From a checkpoint of a small audio embedding model.
Model: 10.8M parameters, waveform 16khz input, arch wavenet, norm groupnorm, depths [10], widths [384].
Training: normuon at rate 0.018, 8300 steps.
Data: trained on short made-up English sentences, spoken by a formant synthesiser in many voices, 26041 training examples.
Rows from block 5 of a small audio embedding model, named by matrix and row number. Rows with one number belong to one channel. Each number is 128 + 32 x the weight over its row's rms, rounded and kept within 0 to 255. All counts start at 0. Numbers have three digits each.
After each channel's rows are labels from the 100 clips, of 14976, where the channel reaches its largest size: "peak on" is the class under the peak. Only what is clearly more common there than usual is listed. The data: short made-up English sentences, spoken by a formant synthesiser in many voices.
# filt: filter width-3 conv (model.blocks.5.filt.weight, 384x384x3, standardized in use, each kernel summed), inputs 256-383
# gate: gate width-3 conv (model.blocks.5.gate.weight, 384x384x3, standardized in use, each kernel summed), inputs 256-383
# out: residual pointwise conv (model.blocks.5.out.weight, 384x384x1, standardized in use, transposed), outputs 256-383

filt.188:126132127178120143179136119090108132080139088093114150095086049113131097095137114088060033181130148116139147170110120117118099138136147107114153154113159168129166159173095157135124133189133123119122173135204079118073188095106157175129123121110138220162132073073165123142142087068076107106143137152108108163154122081047150108153154158131167122101136108114100058162143163163129143144166
gate.188:206131108118074071169106153203122134170080111142139120112109159155143123135161134158190093140101143161134154153148075156136083114110182161143103178094175136137131105174092152108141165164106241126123108104142127159096198123133177131140155125087122146157130161117075143091154119119140178127157142137139132146095184075151116182111105126095134165124191127140065094136101148113130206145123
out.188:137152140144113078130053172041100213097086132157110103140142159144141108154117123130078139064128167131142188110136169099134128124167160176176108176120049098133181160083092084139081119139135098163142160134145139182135154102185179095167115104111091127142174120140122132121164124124108133224107130137106168139121176198141091101174146175137127105090126173099087143111103134132092155101123
peak on: /i/

filt.233:122126157188134082157113083067179161193177076122099160139096080169124118114097119104117129087182122094132089147078107135127175121187143136121159100127116087131130145125116119158157118088107038112112158148185137146130095117137127148094138118101178138108198229095143109125142143120134168151203157104131121135137116136130149113136148113068135127130107139104199155111072115068159133159152
gate.233:080037146115194160130104126117121172109113144111199151137119108122126120160171163113144157192151121169114109150143094149156099088132152165117151077088158129091123138126085163180128150084156133066090129142106156101115146156086140140141089089084154138085162167121161121180134133160068078125101103101140127098140166081157075075115140118133102157103135119145111099069067119108137151086183
out.233:113093098118096156138128176164158115110169099111154137128119044124201104149153093097118117098159112131155121152185137103124116146179113117096139174123148135129149140158144163105107138131199128126127045073111128104123182108164136159147127152126093127108090136106160207150127138107144106155160096118117119124201101163129089131102128130167159130123209123139142092109076109188112160141135
peak on: /ə/

filt.311:167093121137186156192049150159123080121159116096116140101093133123137108118117094148096103157094116098111123115118195081149131172133123118097157099180175192147102171115127163154089149144168080124127123090113147100087182112143147177184157072138081144147130101191157087138120058148082105152089157132134122130101170174095157108146111171074143136134088088119173128161113148134122158150118
gate.311:168124184164136164127082157155141086171132186109075155133134189136085079115128088080135134146085107127110092101090103128149129168148100105123088127183067120141120102157091132101084117157135090126163117143168107094125133147153117141138102090159141128110145140136162139143133132103056151219121094111091107128165152127128150174142137154124131093115142163155128125087117130144136154117101
out.311:165139118120154165132131102108113123134152157113153146133093139203162135099149191111171075110122109103175110153170095183109132179186125124116068135082109144094113123112172139106137175072192126096172112236143111184117109185175109139125136093153091124142135144139160091131152115101140107150138126044150110154136168174138152053092158198135160157148097130095129108120121163083054136112103
peak on: /i/

filt.107:108151134145190131150093166151134155147138191153150073120143103056085115230180114074154174095152123121160149147145151123116089127115193134168128143135059110122111079147128141098137144083164142119145124101150148125127068118089173142144121130125207107165123184103119098150190122083116157157168146116108129108130183164174170065136120137105149139116095165127119124172104067159173102125125
gate.107:154107160144103074133145100106102037138163084178100059118155138151137136130128087154157124164079103178139103129133160128143155148159106104139139159081111115134132114063124150123089117123077168127096178120177170117131123150072146124106105124140114117132134138104130145131094055134132133102096122110134190082115114195127091093170118165104101177097078096122076149093112157106130090110175
out.107:087099145135115133142125146145094138081126121066144111136118128119174151111118185150164140142142107128087144150136101175153149158178095132127124120118176152123148119141113132119160164080128119109100148107150152205086215152171073063079128144223119145113147130123141136157141171077112160115148109149092148128174087118161110142115179184165129129096182109142102127173116114130139145136100
peak on: /w/

filt.173:123099150107159139120084081126093069120119087176125152125125162155122137137192129124129159142144135122196078086140087152146169080158120061168144139121101161150116132097160115168099159188066133146144183111134155163133037148091141055125155126162102130112136162145162135117136126138189140145125112089128094119108164154186141139075157108129121104074086154113145212109172156124195097157161
gate.173:139125111126128151156086125178106204146121097161103087144118103089127141110154141084117099136157130154142144126112184133147124135166091172093093129092070132082147132125101116099109085127121238065090167149106186124152114096121090122186135118126097105097143130108140133150130151162100049093106101131141140045144144116099118175067163133126172169155116095114055092118129114126108124152098
out.173:089143133129159161131115132129133146135080139112134121168167134149067103107151122141099115172090106136058138115175137146092090117137090162111131130104115180088137140113123136126140153128096097129150092093169166074095154154109179148070100133079179130145046079138170127147140137138103138198074132152089141131167110095134136049180155135184165076108172075133130102151096150162138157116100
peak on: /ə/; /t/

filt.243:179085149080126168133091144138073101118122111096134126124159148145167120086168089111081089143091061132096161134115158156137146110081079137125141082115188108128117101131134094105133129146166128077109170151165094054118188130109126111098112147109180142164091107115101115140099103072205079048131138173050147140177056141155113143132113131108110137113089124112132109143099148149092171116120
gate.243:153105121132121110126166168129139150134171122151151106107141098086191169145165124056120146112063083147133079132125126111138139169187111098133128155151087112088172170134093161082113131111176156059119193147134117160127132129072155119038134148121113111098127080117161150100060165158159055107183188081162183098166161162105120129157101136125187145097106151099139133125146145117097121109109
out.243:123160084116149140145100121147105162170074153121126159183103129161179169123205152129144127090132125075132101146121138026161076061121136161178136116147173131192127143086077174150204140082097109164196200078088151081138100128155142118184142136085083145174115079149060146072096126094133127121136130098171155119082113150108155120179080111150145146140147225129113115101179101111073187145115
peak on: /w/

filt.338:112168133144123133137137132161150098116159095099148114065159127055190146128148155115140071143114063099071104161110112152110167122166162085133155116107143178100078159104139070146129174146151103128108155168133068128112155180102171158129140124064093101158124141104137160166106137077109124142108184111101176051103141138075146079105165204132193081137125198127181100182157149110111156157161
gate.338:154071116097167132181109141169100098043172113176170142110121144114201176147154048150145135110102065120157148100111131114158158177131106115115151141148061163105140085148142118140171074132089075084143117149129120150141101104128131101143095115118148155085106135132108139163069123073155179069109160141120129165140151244080089144122134104099156194125156076117141108117115142159094115143146
out.338:125184117106080056115094136142108134153176151152136129087066148141121145135114096144149145126089086207129139109126134079114111165134079131084157111130122143160135175085116129170159115095142122153128134204117141114150114142198148110097152078118148143117115075109153177191118160086076142209101121074164114073107103108140132184138130097180140078084081070132104156136084126075163158092205
peak on: /t/

filt.257:159160195146158139122158153083134169133160101159142102168149144103105181143149131183098142127134126155090060091100138125120173098100105171129072092157133162204119141127117101047108106138094121149116127097106111113159157090109164197142166144133162147105131138099111148039162112120156109200145106122155108105130091140095156175135116122079112187138134129140115143132165112094144107084104
gate.257:108120138093175150114167183140143153191182109167126154121133096137065143171112095135179144171101157078068171132134166074105145118064145121104145065119073128144084112117119110079151177058132138144142136122151128116083203185052156109117179099159138148123162127136182096177088169171061054176100200179140101101145128102098143115189135040133149103108110140086130086130184103145176139140148
out.257:120083065156181125113117069145151146187183078112110125026111067083129121115087137103124161108093152106118131120121121133140115060111142147106168130117087151108100164155159129109081135114220177128066139123167166120117111153120143132128108127143079107159098123102144119085155129167179141092106121100144087127119122168100141139081154203215153101157132082118106120144116125123052079132107
peak on: /ɛ/

filt.303:155128118169155126116134167095171143097123209100142153161098108107151142138121092185093146109127130169178117159074145088113125109096138185113168121167093122145120209112129218088135147102165159087101069168112158162157106096123101121143129155126128101076173105162164133112093114108146088100163060172120175147125134133161205199126155122122130165145143200081136126116144134149182133082136
gate.303:092045111114139149133129117163089109091118111180120104091111135173099112190130112141167077104148124065168157111098098160119094140129093180097088144064128123090121176133071160099122112117088191124117124133139149120077112111062087148061127093103145121111173195122088137105043099125057115131101145216095079102072203088140163124082115149171121122138078144092161145070136096092123139124153
out.303:105140129162109194120117152090118099109100115118129095134104134137111122147204133164137126098195132138151142136153039106116123210128081145151144147109132135174139168115146146123138129098135116099146167073134101119126144114117118114117081097156147076143126141146075132135136124133093086003131154097138126145051149126149115080167086108205118172134142072139112137115121139124117157108168
peak on: /ɪ/

filt.365:154125186122081067116179099118151117109053146166125129125158123131144121171141115172160147135174131107146161147148050106112172107178114118119089178109163185141125096103114074128131136106119152132127099107144100120182080095087150072082144129137092148146097199056102089085113085154179144085149132161173123102221110134139111130165169084149095131129150175121115107142126155051158140154099
gate.365:155129160136115123092094139176128135154221142186134150111118103133198134101136108130190125177142112160106159179152081127087143104126049153099123096092138143161170148166151121077107161089088116113104081128123120129124124110167127076132098149099154132152107152079093116172139109114090137099112113101082118169127123085146153077096126132083100066163104093136180146089136057126185100146173
out.365:125126133144108120159129092090175112190106110059127120184105124131105169159118152146151136103177118083096127122131129108093148121114135147153153143116130146142132096183163112124124140166144187113109162114087127119131134171147155137143131124161144153161216145199117162179148158146127120081062131149103153114129077095127119119175070155174096093076079193172138168102103090123139103151071
peak on: /i/

filt.383:127185110104107134161132102116096167119075096092130115094189167176157104084126143170192122168140073072058113107189084088141039115126127100056094106125107100130089149122110107108096103142157179099126139154131128118117127116130052129164069105118080153193075121101146133141141116111108148146127108147159155167116102081120113086104109087118093119096106135148172119112070134145130127116119
gate.383:147155175121135130093114094101142132125138109115159115051170102121156119114130126109160098190229128097102126159086141146067117157137116089110143148136098100176173074115098091178125071142175142161184151140118161111097126087044088152142121112092101170126149147133143123183139115150085117076108104104195080091148136150168079077167054192157126150097106106097127137154138157120130187084141
out.383:123121100112141082146154100150161133090117137086089074081131084090167164125104231050108132119090113164139094100098152129115106104127155159117107182155165084145126143134098120147106108083115125143125111145114132127137090133099088108120113148133146121129149175117126122093103148117146105154150088133173147146135086111169140152139184102052142125201135232102122149157155132098062096146125
peak on: /w/

filt.276:150144146156136124154160141113120148182117130122140148090163172158134106135149144114153087070153097118138207110046082120128123155063154131157165131119101094128098160125158112193083120120138106120107098132121140156124176142093124075143147106171192079116163154158131131054157080120112149091148077122132126143109149151088087133129100148125145125099076116134148155098156191101103083212161
gate.276:134113066130147109158185113131070108149202184114177150143140090106127084147144197144125180140123129145157135106063060161190161182138116170034094115138136128110106165134176090139146197159187155105081127126130123108125151146090149165126161111121068092127169093177098098196065131088100143103131057101158107142083117078107137133147143105083170108174099139147158147190127088180135082116130
out.276:108110149161205169165111136168128102148195170140100112096135135077118138104129107140094115142123172181110156141122069130124147164136149121146115153158117146140107108100079138134161160093131140116170125155074164136081070144133139103111088121157159135148143166102127153102126147081183096141186123165117134124112047099142109131102114125080116126190106072114149120133103146159201115097135
peak on: /ɛ/

filt.237:163132112120089113150147196137113113062116159187094066140140173117134148137107109050135163169117117148060147181144084183066125129119117162140120111120101135096141152142117091112156176139082122127131141124106096077098142183145127091095175121138174141199125101109151132146178117172131138138119161112020149164189163134153128081166115137095116039085107132135064215097081102159123150127117
gate.237:155058072085115055181113158139149117122108096083098093115073174159128085087125094128131163120149159103070141104070137097106149232070149118100130080128132118159095100106087124130055104173121112052123109142105199122054077122151181206098098073182135116155157166152068126144153140125102155126119060085099099161103115142087148096122104137183162151122089104190130133181110163187144166104163
out.237:142132085093067125101173130176134170145142130118160121115144121116121134106121118118152160179090076200181106156110062096053132139123062093125099154103148135133108082171087155107175103136169151156161170206155109139079131144105161143081152126122097178129130184127078084106130134154162104062115148153139108147142123198205130136150153079185127067083156162126146090149068137095121133109127
peak on: /ɪ/

filt.2:090176164100172158121143129102115161120154141113075142130104074082116093171125147117140067128160105121139111121141086166202131125122136114142102157111130075120096074110079075131162143087085067129090093079128124140124109120095122092116174132131116136082108140167079094171180138091094134150104113151138123089067145146107123106169155133161114113126111161084137116157144181155122128110180
gate.2:100066115127110160097128112125106096137152129164105103176129098131148122193157076123181153161084137078086081148164097191170140166142106171106084092120112140135104180136157187145071157108134151079125142145105157136151124150130155112108133066109092127078130169138125065093153165123134155040157125128131110175125176129087135127120099099122098136137119167123035223112157080102133096118071
out.2:135108197123154124134149130182172115146124148148090120092099174101117157146149083114145154118113147116091144145174153090130103082093127109133130152163124131127169173111157145113112073155213138092150138036198172122141119140143129119131182133118075120109119150136119197167163107176142149039153155150125162138124098151150133090152115083136139180090138185104105160098125152109091124118065
peak on: /i/; /u/

filt.128:122169111168196113126149114106165126134113139099166194160157175149135139148138138122095109117121135129146111109135107147111100125074161124098139086127165125123114159163143114212120095159064085102088085183083132161152128146140076165157170113052109170155131133145133168169102179094104166137160117166178087171153138155120077130046115138126089138143095116175173046127118084184156092095148
gate.128:100135182107118139177084095140112057173082086094130062118047113091082163152197141118092171095123174106165136149092133171180145073161074156177115152100089106146144105145139136132141105138126076105107081186080123183131137188124131120141190183133194137130133090166164144159127151088131109184123189139082136084142109138091155129154111145067142128110108088141121143133117100138131137088158
out.128:104143152167090098164109146107095127095121082193160136121114054133074137129103144127099122158113102099092162122091112143138129131128156124172184134117153177141116135143127117146172132112057128115087121150174117049137153171092107135112101134160150094076099140074186160122167073111123114106141125122157103115182141154081085121129129096068128124145128133165175133182177144146085082156125
peak on: /z/

filt.374:170122115144117148128124137140139122182156167200139128111149081101123180171074191142120149079131157163141149168090118141125121073106093105096171140132193204181168147190121154143160133180128105172106127065116162090092185189118111166127142135085138090142149136137115154117130141110126099156129104115079133097181138126072143140083146126000105190169123072160175152159187056054121135099097
gate.374:180126204197136149139118110076148078138150156113155096128152105088100090108163151103137098148158034120166083141121111174140120154185177124149076162128104118101151073142121090161134082149141106104138154146149143125125118118093165075172170152118142221172089100095115130126135096130077179171131104088121048118165113169099138106110173161120122109142111158137161038118164162137152155190136
out.374:139095152111114152106103137151140103118056172158174142135093135132156119159154057134114103078159079161088139132106110152117146162131113100180102126142050130166134157155164150152059092135153123093142089148098189141134157119185143157138138097199142121085122109111136102095147146137089094129133196147188150134148123152118139092128161147130130186148162123142144128127126150100149076081044
peak on: /w/

filt.241:091087091122146155175129069146123144105167109114164164144171146168143151135130149091098178082111103096172116103189077077123122130174115176095109079114108147050154104103154113103109118172124160146080123125176130139138103129057114130118060102131138095106129149066160136157120147103120107083158172175099124166144134104134059133063134114156120047084133144106144099125144165092141096130177
gate.241:140137139103139144121086148046131149182075099149113127140133112149140068150147161083156062180111164175154137093110143104102185096162113107151087168106084161113129152187114011100150150127115145097119130114137138156103107126073130167136151139130132147132167043091062085144160084128064142117080179113135108156123076155096163130183101120158128114126173100070094116140094175175111162085145
out.241:088122135158186079159135195120106114120125114116113133112141092116234159168142087138138088164109192163112139120086133143118131131191140152142202102120151095158139119171112078112157111062123109113191114165164088144090151143051122119149125137124102167164128126112109068075098102070131154107129125178126152183144126164121154072084049156174134097145094121114067111123125151146113069146155
peak on: /ɛ/

filt.89:177152195184074203127051123124100078083095178172098090123136128068179165130135137139080143121105117128138164097133082142151123145116144126184110114107141108130135091158152107187160157184082129146106099135074099113134115170161112106154194173176117113097082145190117146130131154147118128131163124106166137196160134177136137165137153172127119183061180129101096099156126096151158137124092
gate.89:130112177116137065148185124180162099168033151162108152146180119128086051130110082102095133097155116130133125173143163119178166141117168174110125145153085105148143171105153154153206160085107098130129101124154138124136147124108095162129146124062118114087096172119126086141147099060135140154152176140176120106166115146172155110211131093127125111146175093109150141102098114164150114090118
out.89:161115184081115103088119112081155143096115180102179104163113087105136160091116143135151123138178131168112177114159083125104118130152146116111065114126122159134155098130041162128090087061102121140048116137121098120134110123161153153109129097109144162120097077124159177077140118076077106154087152142130118114068085139145134077086094131206103101108071184169112134128171099209082115110167
peak on: /ɛ/; /ɹ/

filt.214:134142173096135080147132100119156067148185117147140170091125150136067140134101099146074071127178109105129126121079102110133122070140149112180131180149151115090151147099089136119118129114141121097196105116116114087118147176130064099207083148079146116141066164113099102065142122144211132091163081099128134172076094164169171118158122135092092124154146142138133135123123147109138091111148
gate.214:150132119128113137109160127094113109159173154121190078179089141110160142105097131167139088125123114148086151105108118088128154183101110131108075103146130129208125143124096155135145121181121111136082092078144087138170115208163107046100100151117129152166161160132099112148090123126161157143064121090090042162137092094140196150143189097178151124160175112139145115126119117201118158065088
out.214:104091150130227151112105154177106199107054149153122118191128169131158144122139144164091112065137147156162146185131103170089109113112141142150105146160127092121154140121176118132055113065098100137197141105149064160128115109096158118087115081106123127141142086106107110150167114149111118135160185152124135123082085093143108153077159171102152111092206197154139144101133142102129105075137
peak on: /s/; /z/

filt.242:167147077138079166107141091164140151137168142103096131142075178101144111133113125126165114139004129214122122121109154172113116099097105086157109129128087127180111117138085203144107176127106062109096144167128153150136088128129126099128169146129088096112111142134142174143088121157153086112120197075088118178102132154109148157107128144104134189155093143117178186141120156134112034187070
gate.242:179082136111127112121149101125167142153127095082126142125190178166161116126134159141190143123121107147187176148106153183125178125127134134141112156144164139107153125082113117214127118143138111139140177126148150125151154161105161191160096149169135127124095097089090146152071132110107154166137131125166104158169100129107102152153110102190141184130163156128129105089120091146176093135143
out.242:140177075127068126143123099099116085162175134151102147144161128158151187117111127113108131119133160074102125107106105055087056135171149112119191106107147135169164159145223111100100112108135114128095171142019138114112087124132126096094130108168119100127124131159116021082128112051110105093080098157142154121095098169136107107139181130095111124112143118119106098096125139109104100137158
peak on: /z/

filt.312:115171063038130085129157112135076122106089128151119117172174081142139133138084167150157159128110133133088093113117099129063093143135081148172112084154176144146111107189137114173136170139103123167168076119109151066081133161135094168114111081131144106148121174138107106192095129135141151142111180095096121146145165060118155137079111116116062083160151045086160183122105092151103145094134
gate.312:151130149096180117156096119120184171142168107117079194090116128087138092151153104109148109082116170128114100127140115151109147170160121127129072150067081152066097115221133119075094109083105204088095142156137130118146133103129155151094130131106158169110188136100103125126145106140097113093150092168127133161109105133135105052148098134069171073153151114127115161156139171139149096130130
out.312:121111112109112154114150143084155147064137165135142105118124189136146135099187073121151160155114108187083131083140150169105112045121113129141192135118198135159127091130150137128152118133150160200139097131084142157146133145173104151169133136099081100139127084134031166115114108145146157123134096138162099137095120164190125142171195142109164181103145099129159125116112102144117096122113
peak on: /w/

filt.12:126094118124087079130170143110149138137075183174125133189114142139143083165095101148171103084153156131160127087134170078115150187125157109136166136077115128084128131120143169155163151098156121126118118148131113141159076108089151101113147154190125196105108122196153116140106073170114134086112149155188154040117109117094118142174142103123121099146111185127086092123092123099105148148130
gate.12:111081123112124126106142139141125157100075096113138108190093125072122191126153123099073069123115111127141145159184196147140146178162177159106139108111129112088132163095167135120164093119086150121080098124080119122162149134157122102131136152177150129149135146118165149087104117118153100215151111053111106179152137098128122165099150088076085165190129126138140085069137190110190085130142
out.12:056104152149116101150175146133148133104110075150132132116112090083043109130107203119163141103086093107128104149184097163149086157114133110226119086084125155163179142114147154117076100161103156171170099081154152142132153136098125110142094149111076152147174116121098129169121119073107226047114148125115164129105129205118091151168118086150138119126092118111112161104109115157132139118137
peak on: /t/; /z/

filt.56:128111110159167124118050053184132097104096124106137165145135108118113148132148111174171113084071122090132213181135186146173137140132079163123158159112105107114145162208138077143035066125084142136110112130190141187147108139058121127097134178185156066173126134148164069125126103137117070091106099227091076117103106102133121168104060075117100125156106113142157081078176119125174119115144
gate.56:106073140121106095098104189202138144155148134104113158097178084153096153117151140196198125124116110123122139156135093134114085145135105128090062132133113062107152180115123106082126139124143167108136091150092121130119088156089141140086117102145149082158171189125177145080058198119087112115158093154157114147142110161123163101136102140143184150096202145099134084094138046124190118111156
out.56:122140140088187110111110168209146126155182105111154126126139223120159146106146169121103159150147136121175123098077133119148127109133196120066138112108109121143099138165145139138120138121100126096138173087124123017150131110187136127106125121211161112114111137092150185154074129127076158174112092113126132132152121184094137135146133069153132150139078146152128093126140145112105135188113
peak on: /i/

filt.183:185125170073072140149105107132101102180115155082078134118179191139155106020139158112160153126121111090110174116159149114175082148172154102143127136150107151159152152139127098171106117141176141094119122131213099100085072145117117135165159080109120145106118130067130122093112130079108129148115130134148219120148120112182162096144096102123113176092136122107203110162087067168097071118202
gate.183:073101193139162073155122121085069143112179110120176123148150103097161149082083068142131190103179180134133143150146073118123120125185157191115159145145149144123122141120126124150130081049118200148165143080138175159110059082079141164106072125106160106160089164095089133108137117137100087102116090179045089144136106063129137117126176131165119092231134082151173126069086094130153138057155
out.183:108202111158117149168143135189097152131090075131107134096147148121128134121108177096126125104142143073149122142143144138160110144112131119156097100095147097166135091123252095092204115145092119142151165122078103117140161168153151153120110147096093120152094141129129045135124107123180177143134141104116160127145132158148123105130105173115123121102151102133170132120175133160186135143149
peak on: /i/

filt.215:093128089128102091067157080142172112170150146131135127235128108105105145133087139131205149095112172100124097123166145137090129103090125164095083098143154121179107150167211143123144090136119143120157161138169160194127095089116104160102161112145158198096179141122161136198116092124059132136144174150210091175157090097112126086115084140118154134140175115129106055115126195176171127137105
gate.215:153126136107128123117095158129121155128142100073127134107177126129119120156157124079167136175175161138151153039089106086176151050169177094137082133112129153143129116117110102106154088095078097116143095148154175181146091069074101068168161088136187164126079190134190157128118104141041121134118129150110108115166136091117104062123139192136129073092105111131166079102048134102128114175101
out.215:094128087161154101133141157100142153150143135117133104168114097130050160144119104172177077086140124096159131040093183027147152084122161134112105148132201155117148149144152146087190113064165115146121074168175119105113129135124153128104174117160170115134107177174168103131191144175150132150094141078129130167054118059105145076129087102146080131147092139154185162158163090127142101106149
peak on: /w/

filt.299:119153144109121150156122167144109171133065147152124105124093166136086158093113184140058114139127116134086153148150208189115088131168111121138119148167121177157153131137175162142105120116104094133137048184138122161129062180177121145100117065115155149126123227137213154128130056115132218132138137101168130157105125113122115146158184153131082127098151180091054170117153167099155114194155
gate.299:123150064107120141122115155097131148154148154136082105167119059149088164159093145091147158129183148097163106123066172170096153157095125225117134102081093129145060094144150163089108120136187175111130151120093177110108164094106157151131100072073152152084175162126093065070118152160126141121129134181110111148094138173093122091117147112140184086201109095148102143103105137148142066118113
out.299:154123095071238188099085108145131125128105148122132108113097061158120088116073088149131108074134103081093121150107109198133151099128076127135160119152131105057097159069157064139115116108098145130168101139151143084133111168154130155094105161240113158120122125113055153148074126143121106176119087137112118126080087150096163123123123068139127125156139164118167129092129114128078090128170
peak on: /i/

filt.37:161078124105066123060177122108124150100191133104133142183172144135109101157053116132166143147125122111086094120154111133083108204122137109112136118143102145095131132143146139111125111087200012134141119095175166118168097171131123160138154124141158099133102076153164119158171135160076113148165125137166175151149133130136156115106166070164139162132071149094156084098099099152115137096119
gate.37:073110113099147142135168111115103166114093058177094098069160098163164193155063133077072127135096142107120159133129147106138142129144128089100116119149182154171165130110189133127149142142152154127141165085079154124107060072143065126172129123119098149103120215117219116170075110113181122146130121072057068102082083160121128136088102159082111144185151133108158174122098187107129111164168
out.37:135149119090194110143084120131137180119087144104165189136095136062187110115121051114084114138088170148052148108083137168195119145156149102123151074107151176098085099100147140109116124173113138167138187074130177118096164127099120130102116121143095155096122103147083109133184109094144153115132142176188109122135151107056106145084204162132125148112060175103142134134100134105134232128148
peak on: /t/

filt.381:155150155161056099073130162114143082153126113157133186092109138138162092139168150102111084156069081124123142121151100073148177117105088134155160141102168173103200186158199078191111139181080123108145156096122175117115114146154137106128094117118114162149114113178136122110140111122104133098151115196176173060172109147093148089093117112125158075122132066122129123147164098082106130134155
gate.381:135062125154160157167121100097106097085146155143153167145162137112142091134149166098100159226113159143192115123120129063140190101160120154182108160132176089120151144151116173138130089164185087156152156129143111141151122125130160071095161118117189165169140056077161101132103074068082081073127107169105132102085115112096132180093161164090103087142070109149140157177110077174122149116190
out.381:108119198172151096137097149122133164124121122094151134096121088123183104165100056110168137093141137133161143168130179136083075155127137156115093083111124124146115034106049118156118129104115119129149211195069120120088146111091160131119123120227123133115139143138077138122147142143102065118136147168148120128118102081166118104149164169139128197118095122128145154126115113138107052096146
peak on: /ə/

filt.181:107150163125126107100155098095078155142095122176165088110146098113131185148112127146161165120097115137109170084164116178078104152130131157137190157173108138111134170095150144116113117148118085122069099073114141122161085134149140212160140136060122133134146184079115113133071159099169071154161109156112148155159146097125108207176146132084103123088147143136164106131123134100129151164063
gate.181:142090086099128153159148114131150133125106169103146167162130115122154130154125167182131107184136147156162119155102083089126098167082097109086164073140120110133140140122193156141178140132157066085168122160089113111065114087103084102142198162154164130140095089138099137111108120129100117137156096094150144197130108090156190130183075145175112138112072144108123087157164120166032133100104
out.181:138140051116137105128115140175160134242126169149113113103145127110120166145090130111101154105115111053131147147120141060155125115131092120161091190092127116108136164155170141151112129107063132109114111139105123175092176104093124107091152166136163128162134150075026118061098114130137117233193121146078120128191143048106135094111078083131096169157153099090137145104173096120108152115124
peak on: /s/

filt.359:164146231086052144112107137189075100161106178112042131119128108108105093147179111169086129127092105092182121093095126092109152138096113074170149173155096146143173061143133053074083135097150179104147105154156164151117133076141107069133127078073186152125130150138052181157142160110099174104112144146140141098149153130148156105129127132143135074160077123133154211125129138095159109147197
gate.359:208179197158102172098091139133139168126055124174079141157089098103166123122091135098165153156115108136143086084071056104171123134107084140154176149163118053164141183144196119131111111095104122107090131172149139162116101142108084067116159140135120121099128076139125145090116112094108110148117115163183107117162098128098166131140135086138106130120139065134135173140216000125135085143169
out.359:100150118132160097128076115111109166168045145128138133116083153180168101106139117100202158038140154138139106101123163066102092107149149144128103114155148100115098177143123141099157097165142134127082167190131116134150109114051095096118145136065119103127074119094183129150156167188160086102126138069147144093069191190112111110097110138080138193120113150129175139152147175107178167208119
peak on: /ə/; /ɪ/

filt.277:135121097106164085121155154132124085102169155176123117152003082137105191134091135233081175139176082114100177187109137163111141131134156127123128151150082141127179147097127161119166122119114129144158112113120100147188162111173167128105115152136164125134133112116106135099079156159141120143134131122109123096172162163140155123169195079113120193121100115155097201080129080160151168138158
gate.277:095166138069118139119129109136118145161109165150135171206148100140091136146115123149124067156075126132129161101163080129127129122086196099168135160151171132140139142100127126137130155103163085095118187104119105181170093155183157064088132116170111135111127122138074130128130095096093114126091186084186171072056124148091068108119078136181118182190118104151093149129089170194171127169117
out.277:106161048134106100127125116138118161175173106154117167110153061099203123098076152100122138163167092098066135136142134089105046123156121138118174158229084163097139172144152137084150090109114135082096121059106150142115161101092164142148125173080121085151168106092120076163119160099114156085139164125150156116150102092115148153121108136093109120120175136132167087128149122140041094128086
peak on: /s/